config.toml
model = "CTC audio transcriber"
dataset = "melodies that start on their tonic, played by one synthesised instrument"
train_examples = 26041
gain_aug_db = 10
time_shift_ms = 100
n_mels = 64
hop_length = 160
input = "log_mel"
spec_augment = true
win_length = 512
tokenizer = "char"
vocab_size = 20
arch = "transformer"
norm = "layernorm"
norm_position = "pre"
hidden_act = "quick_gelu"
mlp_ratio = 4
head_dim = 48
fused_qkv = false
bias = "none"
qk_norm = false
parallel_block = false
dropout = 0.1
inner_norm = false
subsampling = 2
layers = 8
width = 192
positions = "learned"
init = "trunc_normal_002"
residual_init = "scaled_by_depth"
optimizer = "adamw"
learning_rate = 0.0012
beta1 = 0.9
beta2 = 0.99
eps = 1e-06
max_steps = 8100
batch_size = 128
epochs = 39.8
lr_schedule = "cosine"
final_lr_fraction = 0.01
warmup_steps = 1620
weight_decay = 0.1
Rows from block 2 of a small CTC audio transcriber, named by matrix and row number. Rows with one number belong to one neuron. Each number is 500 + 25 x the weight over its row's rms, rounded and kept within 0 to 999. All counts start at 0. Numbers have three digits each.
Before each neuron's rows are labels from the 100 clips, of 14976, where the neuron reaches its highest value: "top examples" is what is common among them. Only what is clearly more common there than usual is listed. The data: melodies that start on their tonic, played by one synthesised instrument. In brackets: how many of the 100.
# fc1: MLP up (model.blocks.2.mlp.fc1.weight, 768x192), inputs 0-95
# fc2: MLP down (model.blocks.2.mlp.fc2.weight, 192x768, transposed), outputs 0-95

top examples: oboe-like (30); tonic: C# (26)
fc1.213:443488529511493504475515521401510521511498499533510505502530503468495480495554513513505494480515462539508494472475465469488507538440503520522491503513495521536495507503528500536471434476477528493509551482432535493492517507509436537534506497549502479527542450525473522427526474521492499520
fc2.213:506531544486513476486500475492509460485484492491483518584495459513493485479471500507545477514492541478469476555469470479504516471532488506541479541519478485470484473500484473500525537484494482517503497474512501474470499502480529538491488518474531489464490505540483495501480494509497466485

top examples: the note C# (91); tonic: C# (31); bowed string-like (28)
fc1.762:504442523597514457476532514509495487480451516510487505497476501501480528501506491561524544529533498486487501512487489530527469549500474466495540495460480507513501471472502515514507492506475475480522513485514514484537508482515492517556484518521468507506496536487526540520502518472482549529
fc2.762:501491460442487542493514495500448501501487498538553530503524479509531482547509506508508516523469509521474511460467536431501519491502495527522492469479559518511484525506509494542518538509495478514443481492490490501567499508489488484497489527534494514506510503480510470479526538477517497528

top examples: pace: fast (65); harpsichord-like (46)
fc1.328:524534575522518493532473446488506523523513467506482523552468488488471498515444550519507499470512519490474506502491484521500491503495467544510574491529486479451486496484481504512490480493505525471474509477489478522516474484504520460514478506499503471446503524498496474526535527507501523536
fc2.328:490457466478489532467513506501517525534516516522502485454488532489520507484523488514487541491473536499482480458495504537479525572439513515546549484463557546514496521472511486526547512532484518532451484503523486490492513483470468522489514519494481549552519504485542525503444512496494508481

top examples: the note C# (89); square lead (84)
fc1.612:550576502506505496488523461513444531522466488509480497498493540526479489507512531484500514489498511487475494454487471472545476526435438497499517504518460493510498526458496505477516462525496494473519502512499504478507498524523478495528500518553468472513512486515480514510544499500524492499
fc2.612:508495477476525483529462506538536499506481493506472527482447512464500516519465558531494518484494494491489482514504505473502467465452508500486539475480490483496504505492521548536537516465503468472486499466532440480509543486515490496490469504472524502494517541492483460523504490463508491520

top examples: the note F# (66); trumpet-like (29)
fc1.599:509497526519536488495560494499500543529469507493526495545493521468507463460467547503506534488487533484462514489501486494546467509497431486572483482487470510537490475500524481499485498505488477525503483497509525522522465492494515535494453495486523504484474556460500517471544556491464530526
fc2.599:511482488494488486476500522513512485488487494493520461486534473540504543490506481502534491531459498529517506514456526468475484493508459451505506496467523503495500542494505564470522475462493494491506499574504486523514524490510525493529500472541469530519497485486544452516514494491511555478

top examples: sine tone (35)
fc1.287:495476519505511492522494527450509461501484511467475540505527517476479521501533528566520521480497480511499492494514493520462475478527503494481485562488494516524458523479492515527514501518494526515482478487525523479474478500487509538502502521508484417492522492501511489455525514513497503510
fc2.287:470543493447542498476455477577502520481489461562494519463518545539489517495522506521544480503467489530522470508508526479514527505515478510468501435494495447504501527470520524514476483504492484491487531499526475522520495491486499479496492504457500503488510515527529484490499525490521501496

top examples: saw pad (28); flute-like (27)
fc1.710:516495488508458541531499491468477469514507524481546458518511490479479512531508513493514536541482501488482533496505507501466510477491515498493511447517524522468494459511517482511511506562527482510475485417514479513545499497518426524513519521472493509505527491452522484523505499482504490504
fc2.710:537542546492493464524471506519483494519491493542575479498508488534497524491480489527513454495487505497493484537494508523558517498487462494488467502526463502494519476504480464490511509475471498483528487526512502475485539528466530518501533502522469495471484534496496525501486487495511487491

top examples: the note B (76)
fc1.125:504504457558481508527517462534476485472509495493531420528508510434487482558498510564513541509519477487482495500517541482544484506488539529502460432514484479522510439487515502488483470473526468487514500474496473512483498511483499471493502523501466461489519499479493540509512511505474492496
fc2.125:544470464519467505500516491499497489504505460505521490477477466461549452532494530466478506504522504504535493501482468489472525510521512536514500509537493514526472486526498507507474478480515539508511499473485509503475505478443508492471519514524513475482506517494497548467508507491514570471

top examples: oboe-like (40)
fc1.154:477477465541532476506558491449521486541454473527489500556505480494512436521489507499527506505516456496493505487494475519509513523494485472525469512509509480544508502509520566495478494498495488512471519476556503515484510503486521487508486501565520490510482477513511497552544474491494464501
fc2.154:516530498505497513479505464491500498506498520494465527533442509477495525556476466463457499501507501486505488558497497494525471502532518475501515549495480454525498505485442521506465504477498484528503549513509536529518472493440553426472472475512521472514486506551466502493477483486491514486

top examples: oboe-like (41)
fc1.526:468500472468508493521514504459502492549482498517490453429509477473503475514528530506502515507509506528487529494469490453499521524498505475520503498477500518505489506465527511491541500456465465498465504493463475551497500487493515552538480508571476504471506488412491495537514542452485457506
fc2.526:486500500497507484512496450478491565499533518487492505508462504481484497475489473500459512476491531473464527510533481515496514482506542489504516492499458524491482506531534461506557544529489502476506473524471544535488506483475481547528500462504462500486488527469521503500534463493521501493

top examples: the note B (92); square lead (71)
fc1.601:499465457504499473473517512506482522497482484512470480495503515495475492493539474496511507519509449528477523523506507519522520522543466424485505521478536470509462519485497480591482512489482528508481508490469490498492473480518511517484476464493496531506488504474468477488490513464520489523
fc2.601:499480472488464510478494507499494480474490450492498531504501527522495482502470520458482531474487497485522530502476521514514513459501524549497517520508555491549516521530455512492441514485512536489474503512526512512520475548501517463505507507488486472510481480499489511459498517490500488492

top examples: organ-like (56)
fc1.584:523519536542543514497498449475486531514471532531482505494488512485467536488494523522504496502516481491492483513497502442518484534496412552507490521509485535493500506466483523481514467468514471480511528505470505478518473493517489496495465442533532508511501500505481482486520463506493481507
fc2.584:514503509507492521488496498464525510471525480477510520487511521535512520519489505485462489485508471514492474519473506504451529512484542493522465494512541501528506505487499509497477530467487548458516489507503436493491514513511480474531504533487523528545522497498511510487504536506518485482

top examples: the note F# (100); trumpet-like (26)
fc1.363:442495527503509487473543494522489517496459511517525486526549532492478503505478485532522468529520520497502511453487466504502479465493428517492512528501471517498500438497483493521518483484433507465514514499482524503536478490527502532528477460554487503502475533485500485484505527496502483536
fc2.363:538472492510499541505484484503506485490495514502477525488485479514532489571514498459456529479523519493515561476501546487488504485527504490532481520507508475501516559480453491514474531508477497525514507457531493525544523546501505452501480552479517506512511513535510519490465508489489510524

top examples: pace: fast (65)
fc1.391:513500516540507511520514464486507567500483491483526516544473525453489455548450529499471512509511498480488514469472498512517506522509490498517508497499484496516479488492509470539436500505508485523502520456531486560516491487518505500502478462483491469492527528468508511472495487464498462527
fc2.391:520463510490496503529514502515512533563483512487542465493517567473453494494528503480450513459452488487482523490455503512509516514481470489466511481468500529509505484509504493427519431469511544519505521520491514525476540518486470516516452504522505521494497465484523501534506497488471517533

top examples: oboe-like (45); trumpet-like (33)
fc1.655:458486516481501507527519492448500503530492505513494525462495480531465473520510541500513514519484511514504548502468525498514491512484496483496514487510484486535505497495475505501527496498481467497433493439537510554543511510518536538526490505495508506512499469417532485509510500415493457537
fc2.655:504485511505522510445503502531460536478567519506494539468495501470500503511506481481502507500483493483455492469555469509460492523482534534464503439508479521476499471509565489504533485504505538498542491520462526489472523467508440509513514482505478498522515480513504497500538500568517498499

top examples: staccato (82); pace: fast (66)
fc1.396:471517516532498462474534508483478507488451546560541507507538496487475498518536484522528493546495422486490500503470487483491496494472521478516499467530483527469447477523526481504539473506504516471523456505514441477563471470543496479474509495506474508483575508523491529507508491522486511526
fc2.396:475496460531494494537471541460466509512511509540548489483499506452532501506498478502553530526486523495514520512472496492558477532477487522547481495474489516528487475519504499467522498477475481427498503542510544513478538526491549508523462496536447486544470490477516470500515514490475526532

top examples: sine tone (47); marimba-like (37)
fc1.281:513477485511517444470516489519499530514502509478458502525475510484484486469503492526503547521503482513502502530481529524566473500523470464513502526491481511513488474486566494508498492484500477514502477497489513480497490430514513491477482459486458500475490510462475488492497537468466487507
fc2.281:489470428496491556553468492515524426498513468493474513481500515523523517526472524517479504484512506467529510493502520501493529484524490455478479519469487489505512514500450539547485510494495530495526505463542503510521536497464478443514472518491543500497509530478501491493489458473496497523

top examples: organ-like (29)
fc1.542:505502500531537518498523453509518493516500462492469427528498504493520506491463534513492501491519480507491468483516489517528525514519520507509505554467504487538523516478495513517473506482483511530508519528484458516467507539469488483509484514516529491483463527455489480515503514480502506479
fc2.542:525474486502513488480466495485496563487487501496501537483496557497440522504494519518504513471482524519523504491481495520503511518497498509462508511454496509533545525501537515487506500471476535499487530562552542521446535486483511534520474514506486472539459481451539509477520489457485521515

top examples: organ-like (42)
fc1.354:541508505483465481529482543528477448502492528496498457449490474495501479493519478521515519503480512509498525498478511484494501495529495462518499478485502531484507468491499482505526496510502483503456464493518466552520494495508499580508524495516472515489490516411518455520478535450509471506
fc2.354:509549555498538492470499497529503511507533496512505487542494531476461533486460488492520493508492562479478491540516507492523525516509510490506497478493478506442488478471471466498521507510499464508484487484494451511521490492451503501516503463458464496506490516485493471504509540516464493482

top examples: oboe-like (32)
fc1.726:466522532501497491490512516452504461480498494554478518461474475507488449509503508525503470498500523483504480492506477505532505525506486503496498422543484523491500470505518492520521521497457537528479469427532527523508506502531482477521517472521465428515525449519507566487504496533480505531
fc2.726:485519515507517468505502516483514514513499538500480523483473442512506505447506477473455482507537456488533512487509521512499467532461516488477481522538521493504534510474505529474501496492496514466504547470521494460477533519487520441486544497549518513504483477527490522517460493489511438498

top examples: the note B (100); pace: fast (64); tonic: E (25)
fc1.547:503480500528484529471537461489459508519512512524538471502502519482490524531517499509507486482515482489490486500515475493527465530484468492508432502503431500530490465473489499528512497501453491417527485488492503507474453502496511490482474527520548459507518505487489509536500556492492498520
fc2.547:491504509505507489488463487523522449541500495494504466459485488485487475534491509509483466500496481478514520485476476471455474485451521511488479490532492471500504538548495513466500476492551515495487505472509511509446511500466458495495533486488534463465506494487472509501522498517528542494

top examples: pace: fast (60); organ-like (47)
fc1.683:535502477511467519535487503540480460517504502472493441525497491492467498516502526486534530514493513474498509514497509524509513508518477517486507484521501530465500483538496498526444501534513461520476531451507473540502526503472410518518517511471496497496476478407504479543492496426485460474
fc2.683:507543511500496478485480499522506479490560499513495519529489515490494484503454497492538488498472579470495518541468503495561473492517488482503478509507484508443509471487495477492462513463490499489511465497514508475508496520458490484491482500508524475501479526553468499493501510514477495488

top examples: the note F# (99)
fc1.382:470473495491513474469499475515468523515493529509520491530504537515497522497524501508506521507470502513493539460485512496517478514501485483512521515472494491466485480440483499565540472467445497499520498531474508508515492431547516501520472474514468444503499487526448507449489520498481502526
fc2.382:503470507486507462476527522494525488489459532523494559510478505523494454472482491496476496482475533496511528496500504531524492477532479468488538557511527522473477502498455510516476513522477530529490545494533518534545480476496540510487464520484456503452493530522505470503494531488463521508

top examples: white noise (50); pink noise (34)
fc1.301:496491500513463519509519556550467478460495569557501518533495497516506489495530459503489506539522473475517491488479487508508529454516506496535542510527498478456510475521472447510512516500494523499499461468498500455538501482515504483501466497504517515516560539531516469517484503522497465546
fc2.301:486502535480478495484539501502526486489491512460505497491478445504526502453506491494476464555527473495473468539474479501451509530498530479487545534590565466511485510505520537495477520503518484507509513542463450530515485501495542492517534515522501478475495438496490532555492475525505500465

top examples: saw pad (41); trumpet-like (39)
fc1.120:521489479529487521509553519520495474530494503491476504484500517488501464513543492490480545502527453516500513500487507502475494521539520530545502502498524478581494519516499531526426466519499467478459488489517531517493487525498529540526469505515530481516470555436486499480518526448496508502
fc2.120:496418489503511508490504516507464515473544499530483497509504524503524486525500533516470553523482509482495528469485500551523482503485493530464529455480509567503537484515510484507543504494490526502503505512495550497489563480520452532528452463531496481525504470498540458522497482509495487523

top examples: sine tone (29); horn-like (28)
fc1.38:529481506543495501525490524503507515502486508491474510528512492492468467512498537517517546486460525477486556499502520511484501490501459504500526483483485541511495483505534488510464502516504501521466502476544497563531495503502458560539475475460484494505532519411526462482493519481482464535
fc2.38:524501531492515501505490541541519492535509524511521471496516585468462535489499495504462471484472544486498477501449523493544500503520480493471540471472491500457508485488477492471493452462492501503498498526463507508495484535465487486507487488498494509497512494492527459530499529482503545482

top examples: the note F# (99); tonic: F# (38); trumpet-like (27)
fc1.529:498492495523488462467520504462519502496517519512517500478486471478481477494507481480504516511447514527503483500536494536520502513508479404515483529486461508459502499507471466527534450511467484490468498515543483538514516472525540542508534508489457504484513543478494507460523491472478524521
fc2.529:473495542485455560464503503485452475522497526502485460481520493462562517513560485529453451541512482510502492523452535519480502506476504541536499477494530488496488515502488503484524492464480461516512516533451508491468509508491493489487503480500474475490525505528531498516475490532500546474

top examples: the note C# (73); harpsichord-like (26)
fc1.226:522514474564478503476536522506484484503512556499484502551504490531466525480488488509512546527480499443490506560469497502509515506531485455490485450503486514512498492506485493539489526509466493500497539492461492489515507511520526531524486514521515472538488518500538508524516480482476466540
fc2.226:465484488475509544512486497474474457489526468495477511501492515482555487507513493489512483535523512461530492465536516504502493489495484537494508521513503464512511474484465513493477540507484472488482475514498496502542471493502525429502525453493523465515481495528525499482439504491497510496

top examples: the note F# (74); tonic: F# (35); marimba-like (34)
fc1.748:486492489526530488468494489507494436550505482457482460507481518486493514522506509546522540531491465482493491492489498536498496540495511476504492515513483491508512525514473561569533498504463481523480524510477469484456510484482497462509495536557477468534479516488493523513501489486491488498
fc2.748:494476474452500496490504539504516508513459500526463519490510521510499498468478479529517495516552523510529464513507503518499514474511522493519501565467525483470519536477497544526494475465486541479515539516514538501489493523472502512501494555527492545512463525509454460533485518478485523468

top examples: staccato (77); bell-like (36)
fc1.242:509497497477463481475502516491478512466468537590471509478492491523488481521537480482486512497506438492520508484501489493482514462500508491497474499511473492485477509484558446511516497533521526498532496443530454458544501488532443481462514500470503493496584512557522514489490493542504502527
fc2.242:468530513505461484492491482491517471493515503463537526433502469497510517524525506501483431532512458488482492552526525480437479494506500495458511515527535498478478502535495549478471519500566491512529506515457454480491517516494489441482521506497485489507512495541458553523514504547496486473

top examples: the note F# (65); tonic: F# (30)
fc1.767:520499476504537523554537505472517473502428485519488471476492483484519497517507521522454495546504433498512497516492535497521499543536520457528505508528513465510524497525498535536465468497495443524466531513463439540500514501509508504516485532527509474494495531464511504515507507433489503502
fc2.767:522427473509493519477486518484485507509539491479502479475509591530477521511484513513502549497507494473483499481513489513541529497499507539466531505478514524530525485517455483520527515508499563498521500501498553450490511488516478478503477499512507502550498468513510511489513495516493531478

top examples: staccato (53)
fc1.50:510520501528506509497522509472496556531510532464537500505472513462494478491478511482517532497482501442482532464518475481504508522517463505507495500495481501530456471512498440508453514509536481487492511466533502520532508506501508542502474460478487498483544547494533516501506520509467485529
fc2.50:518485510474478488504514477537528523550482495507536492498529498521464518476501492448541498469457492520489537507465529493467489508471452472483519503461510535479476514500525506451480400472515532493546494518458484520502483521514503506510501512500510571489466489505516512514506504495484559512

top examples: the note B (66); bell-like (51); saxophone-like (26)
fc1.517:529488489488487449459515479465476534500464512520517460514507520474489490556507483495510521512466485528492499520461481474508501527527538506530512495489529514464485502533485456505499493503469481456509521520455496536506446490514509510518453522496453478494532528518464521478499557505503499508
fc2.517:478513482452483499490468454534531495497539470474496532456479470467493446524479519493507511464492489493501485470479492526457470518452517536513515503513582465499454525531493500499494498527567501517451481447531458516502500516471498476466533533503523492497510497521517472492504519506503524486

top examples: oboe-like (43)
fc1.3:476492510543521514501552487495490504505445477546502517559499540481503483529495513545528487501523431498498513503516499507504492502490515490530471545518505459522498527513485544486494482490467504521485489493518519476502459507512547496512477511519550493522465517515493511485528506490490524502
fc2.3:470548555544529502438520499508497554493492497526510512565510475461522517473483496492514467524491531521458466540507472486459548505474479501527505485506478534447487516490530486478528491526475505484521543512493493490526483496466470493453509497470465520505514523546514517512496494527504499512

top examples: white noise (47)
fc1.479:471469502500496534483502545551531522516472534510493511444513524505482499530525457536500497501501454528511516463494497514469496475499511488496518540490545535494497499475478518501464491464498513503472478512490495557512516510532455557469509462506500470529520561485515496508499504503505512532
fc2.479:495504528480540500464463466517473519445576509533468549514495493480499492495505511488500487466511547498473488524485503505491455487474488510469478480494479497495475491484565493501545522530492476442551489485509517481505472508491532457513517489488541469508489482545483505484520518511485474531

top examples: sine tone (49)
fc1.671:529526514517488495495498488485488469498512509515488517517528490446519451531526509512510511552494463475511477527473502479470482460494529471549451462490516501475499483495517531523523449453494509488526485496519513481475474522486525479522470517518503449532508507510494479487536509511501468483
fc2.671:466453480524494503476499521505504504529495513534521488458501519533495512448481476518493517486488523505465512472543486523518536516511499517483534501504503523514511507500488493528483548569486537512432530506475511489530469487503488516465524512494494510489475521477504533505475502492525544518

top examples: staccato (88)
fc1.407:506492500506513477473523525492490402430498527492472539493491484519486519500501507539539530490498509487500483505521521525480484479514497544509499488532510509487507509510483547537528502511473504476473466515491519475483511460463498427492514516542491491540471470498506515508516484502504531486
fc2.407:483477483455486481501511488535518504536468485533487489478511492514456504491511512513559465515582477532523495520478511502496530508500522448497481513506533498475586527497517501474481444486475522493503499529506502509498479504507494499499518509527516541484470506500482482534471483484532513475

top examples: the note A (93); the note D (67); tonic: A (29); tonic: D (29)
fc1.329:483483507508534514523500480531450555529494514502512466528511520519449542511499455520506462495463479491454547487498523487509492517531527511507507488508502509478508520465481472446511532519468481463491509502498481477547492459551542515580520460528480486511493481503469519486501491476513491530
fc2.329:531451463515502539520475517469532462507517500517504468495536486554500526452480488477519507496490500463482542487533469445462557559519504483503467475510488483487503501505470503500477508512493545515512505487496494501486521497476462525506491497492550468526542498503542531504491462511523511502

top examples: the note B (77); the note E (71); trumpet-like (40); clarinet-like (30)
fc1.615:513511495545526492522548493479518498522486507506459451481468475489496491509503527479505524514495533514500500474509469521519456554494462498519499520509467468485477483499536514489544448519492470499476547492523501575475458479511525522530514463502448465486510492450503479487518510468473549511
fc2.615:521433496483506441481484481487539522517535511495484509505520524484531473493518487489468521500484523507535510453529485519490494516456497466515493475481515550516500499494473512537520502512506501497497547466497574496475520503494478513522452486506468517505518483496528465475520477482520518469

top examples: pace: fast (60)
fc1.758:503517530542482504523504466474506545528481494459547482525474477477501468507454508483494512516487510471478499487481481488511506496488496501525498514514480459539486488491494440500445478497505481527482522465515474556526514508542491496509480480478502489479537533497506500487489500495463464522
fc2.758:520462495477493492506501479517502508569476505509517463483520533512434512489526487484480497446451487504481538494472503480521519503506472475464491498459511511502490510524506502402473404459518545494525506533502524522495523518488493485517487517513514550483478482504513497527527501495503542529

top examples: pace: fast (62); bell-like (61)
fc1.386:537498497518500538536523478489534495511504518509513524533485543489501466515474464554493492513517497431509522499479503492522470455504496471490490490531517491493484460493530468511530479466474445527525463478488500495532529486532486490494518518478460514467541567486503488537465450499528530520
fc2.386:495512522517477520528526503482478530490502514512493504502475467509578457480476465466442521494525505512469557521520511511501481500519494469525489482504503494513472461488527484503477506542494508473533471516516517504572478517543499490533483528494490523536437499518475527481489542501452479527

top examples: staccato (82)
fc1.343:471522526522489510498495493472491522481451522495545473536505487511487488495483501500478493529510491479505469498475517504492486516524485484504491496522488452521480471473480423501492500497518457507490517487536479533562512499551537504517483490474506488492533545494513520454500508478492479514
fc2.343:529455488490483501492530469520522529517503489509551494488526540515476477498532511485498525486444476493488509477498495483507523503470443483470503482481492508476479492521525497466484433464512581511531527494429494480501518485488485497476456521483512544478532482508518497538524485499492555517

top examples: the note F# (84)
fc1.336:439541515510532509461506475470492541493545488478551503530462510495481471465503518495505489487489507508486499474552509475493547529476479461494537488508503510485508506458531478598461477504518481491501481483497492504508521500542513505504511462526480519489509512485510526439487561496493525514
fc2.336:466483535433451533445495474493504495536517487507523511511520510510530502513504469462468511487459495546500507479498559508490481497488493529477510504442518504493496530482463494517502502483490483499477482530542499500500534501491521483491506487531448491463497475500508486467490489525504513502

top examples: the note A (87); trumpet-like (28); saxophone-like (28)
fc1.594:489523504535517543510496513459501493498425487532538498489519501459523489514529498536493487498500447532496494479509485488512486535500503477518491505516491494506509476524491503508479446517493475502487527555486470541545480492568504522508505498480539491496497537477505525492521488479507554510
fc2.594:567471477509484485449507497527494531499508475461519513501501554530498510482480518550485525489495504492513493504476501504511494467494531478523523552491512512566513524515441492518520497500500505505494478505503531463480463519496521523485473518508509526508504527516505468498509502486498515505

top examples: the note B (66); tonic: B (35); square lead (32); tonic: C (30)
fc1.185:459496524491518505477505465499468504514471498513499489510494517506439488461490531515532500525504491518499529513449487478526561523474467527501493513497514499551501475460488520516511418491447487474467518468549500513516461500528520520509506498548520510540489495502519511509515471486494485501
fc2.185:516519458503465527503507477481431481510531433470562487503473468507573480562508505472443526474502474455486495515494508477509474482495519505473495497490477489502492465554507473475490500511539504490489477561502491518507514529506502462505495489516489494479472458524500516537485529533504474525

top examples: sine tone (39); square lead (33)
fc1.135:492515460549525504527499509483488559553507506518543500472491526455487479482507478507501502481499489450485513458482463479539525492495462509481510502511466529503486459504495465511469503484526518502514512489477510533496528503514503549502487462547503477456508480490509479507523489514480471545
fc2.135:529506523460500473463494468546504518514466513490480510515542495542463500452477474463521476455467496539476547530447499524460512479469467466510505521458500512516504528517569522496496463478480468463529467532504487507486474505497519519532525524500527539468473470484491488490530528489524475525

top examples: sine tone (50); tonic: A# (27)
fc1.458:517458448516548494509503469485523546528515478500446512548514537444494468502474508513507526451521514503497531504513473515526502526500506515525486526453483510493522521498536527526482497465476527505480514491534526552475515513446489515507470521512489483489437494428520463481517501439498521530
fc2.458:504523510457504518518474520505498488501470520497512505463516513538456515481493504510523491469479544508513489517442545482484476508508511487485498491461497484561545498494473552489487499481468470502449504559498510555447514559520543538510494517540494508504444459449510477509514526453505450485

top examples: saw pad (31); tonic: F# (30); trumpet-like (27)
fc1.33:494509514517501489497493502501509481525484491526506440502484506456498496454488502495517512500516475493504513503515484528460503493485488463531543523484512494535475533482471529510506435474486502499468476499443477490505531515525510534541518521547529457501473494508493504483518494525477504503
fc2.33:504474482541483488454522496501449533482515507499518512513499470503548504491511489508492505531536508530506505502521483466498503493464477562499497522528515511458461544530475537488501506508467525472510546487495521463507464464508486495476483475443412505531525494501504450521514498524504515511

top examples: the note B (74); bell-like (42)
fc1.747:474464489481500498488484459535495531481514509523524493496528535448493490563515469530512516504495484519478494547502464466529473491516553516500524475499528501465486468489519455532507447512475485489492500512493501515480494485529507501492488545523473451488539526509458512490499545504469488512
fc2.747:544507497462499529499519485473488489499505459472524528496488500488521479526501473462498502495500477502530527501530527478459476493501553559518478517494552468531482504520459481486479506481539503537461497488510533484482481507438497443452513549491499502545515514568514510503491546514493518474

top examples: organ-like (44)
fc1.455:505513496551476509493530525520503495511507520487562525517531524489492450525501512537494514493446525471508498475484494470510473478500482459507486507513485520487486463505472451500477488523519487508478508509535496503550456528522540524475482494460504503459542552506533521469509521509481499513
fc2.455:526495492492489500488536515536509505527458496502529517474552525512504510513513488533509483488438477505492508510470504491458468480504474472476516495466502524494482495500510551471503458502498511514529498548444491504499457516499518512491479514527481542492498506501507484536516509508504508486

top examples: white noise (92); staccato (63); thin (high-pass) (33)
fc1.614:448493498491498503486505521471488530527493560508486525469488541488444525536535541500557513492508496510473532490487504517493530530471521524488535488488479535514429497481512460502549500496496513495496509446495499509513514499509458550509493469496483483517537464456525500476529532483479484516
fc2.614:530495494512492533495463493520511474481465429509495494565525536494513529502481491502516486496517481502503475547511514498506488444545493485527484525453515460537519535506493511509457478482501496507526489519512527480498455511493502457480514527491541510527446501572469503453512496533528551502

top examples: sine tone (66)
fc1.227:503479442506505480513537517480522486522454487522506484452496482491521490495495503517516517501509490512497524496482539489557514512518535438539491540481475483551506488502487520509542452496490482503475508513508448490477499497483579511482498502536497498502475514485505474544517533451489462482
fc2.227:482546557493518454431512465495489533506506503530517543515457477510490521502473498488479492477459490515456484477536463515454503511493485469500499495496456522474498500491511470490539524505477526504497509497521501517513535483402543520484515504484469514478503509460490470495507518502546517505

top examples: organ-like (50)
fc1.180:526493510527474500505485501522427457486513515508521441459465463501468513484511485484510515467532531464504527498483501472527476473546500505516510444542531441509480528521468477479478509485510468535452463484492483493508523523503550478532505507540478517465493468485486467485514533474474501507
fc2.180:526496494474494489470467457479481476529539475443485529539518488516480471496532497456552486446477509482488508529498470490518517511500505457485462544502487510520468492528486482532485491520493544486513488501557535512487475508469507474538537525462510504506490484532476567465520485501502473508

top examples: oboe-like (40)
fc1.234:492517470485510501510490509552526495555429516481484431439518487509520507487510485529501505521497476525498481516473459502548488503494488534521478513513494480491511491512528530504519481448477459506497499483473508523498509522512418538498491513572482502484505509484492479546501509489497457494
fc2.234:465539560522533498475549521505515532492489489490473482523489491490522519467491486472511470465512536508485454476536443494483509503503489552513484472528466525459481519468520461479519571529469508516501533518474503519537499484457470494496544509480471511505534515497492523496501489544519533462

top examples: pace: fast (63); staccato (55)
fc1.205:522507500530492503524507480452478541527495495469546474541494491458478431492487514476519520501456524448460523483487470503500485516490455493518495480514484473501450480484472430492474508502520506511498505478549479519543526504528495494512469499471504479475545519503506521477524543516459458531
fc2.205:515488496474502498482507481555505500562473485534503475498540523527430529477525484494583475491481495509476507509472509484485526511480488484502510473470517499487516540491546537453475403483487536480507489505485506516499495513510491483516521529522510573482482474514511498524518515512516531501

top examples: organ-like (48)
fc1.485:492533528503501531474511520460478455499517481532543518478507488487496486517520493502521504495498496518499514495503487521483494515528479534507502513507503514549481514480505461497514483499537486536438506439563478484518518535515546497478509477529517473491490467520553476493532500528482455508
fc2.485:478507535481491513501490473500488550505511496529501487466425500538518497518473492466460515490513476508481495479546453525499485551452539481480502470516497462527533494536497492555461493523471533484496503518507466472500530452578475546500506510511494502515491486489464519455495482512510455500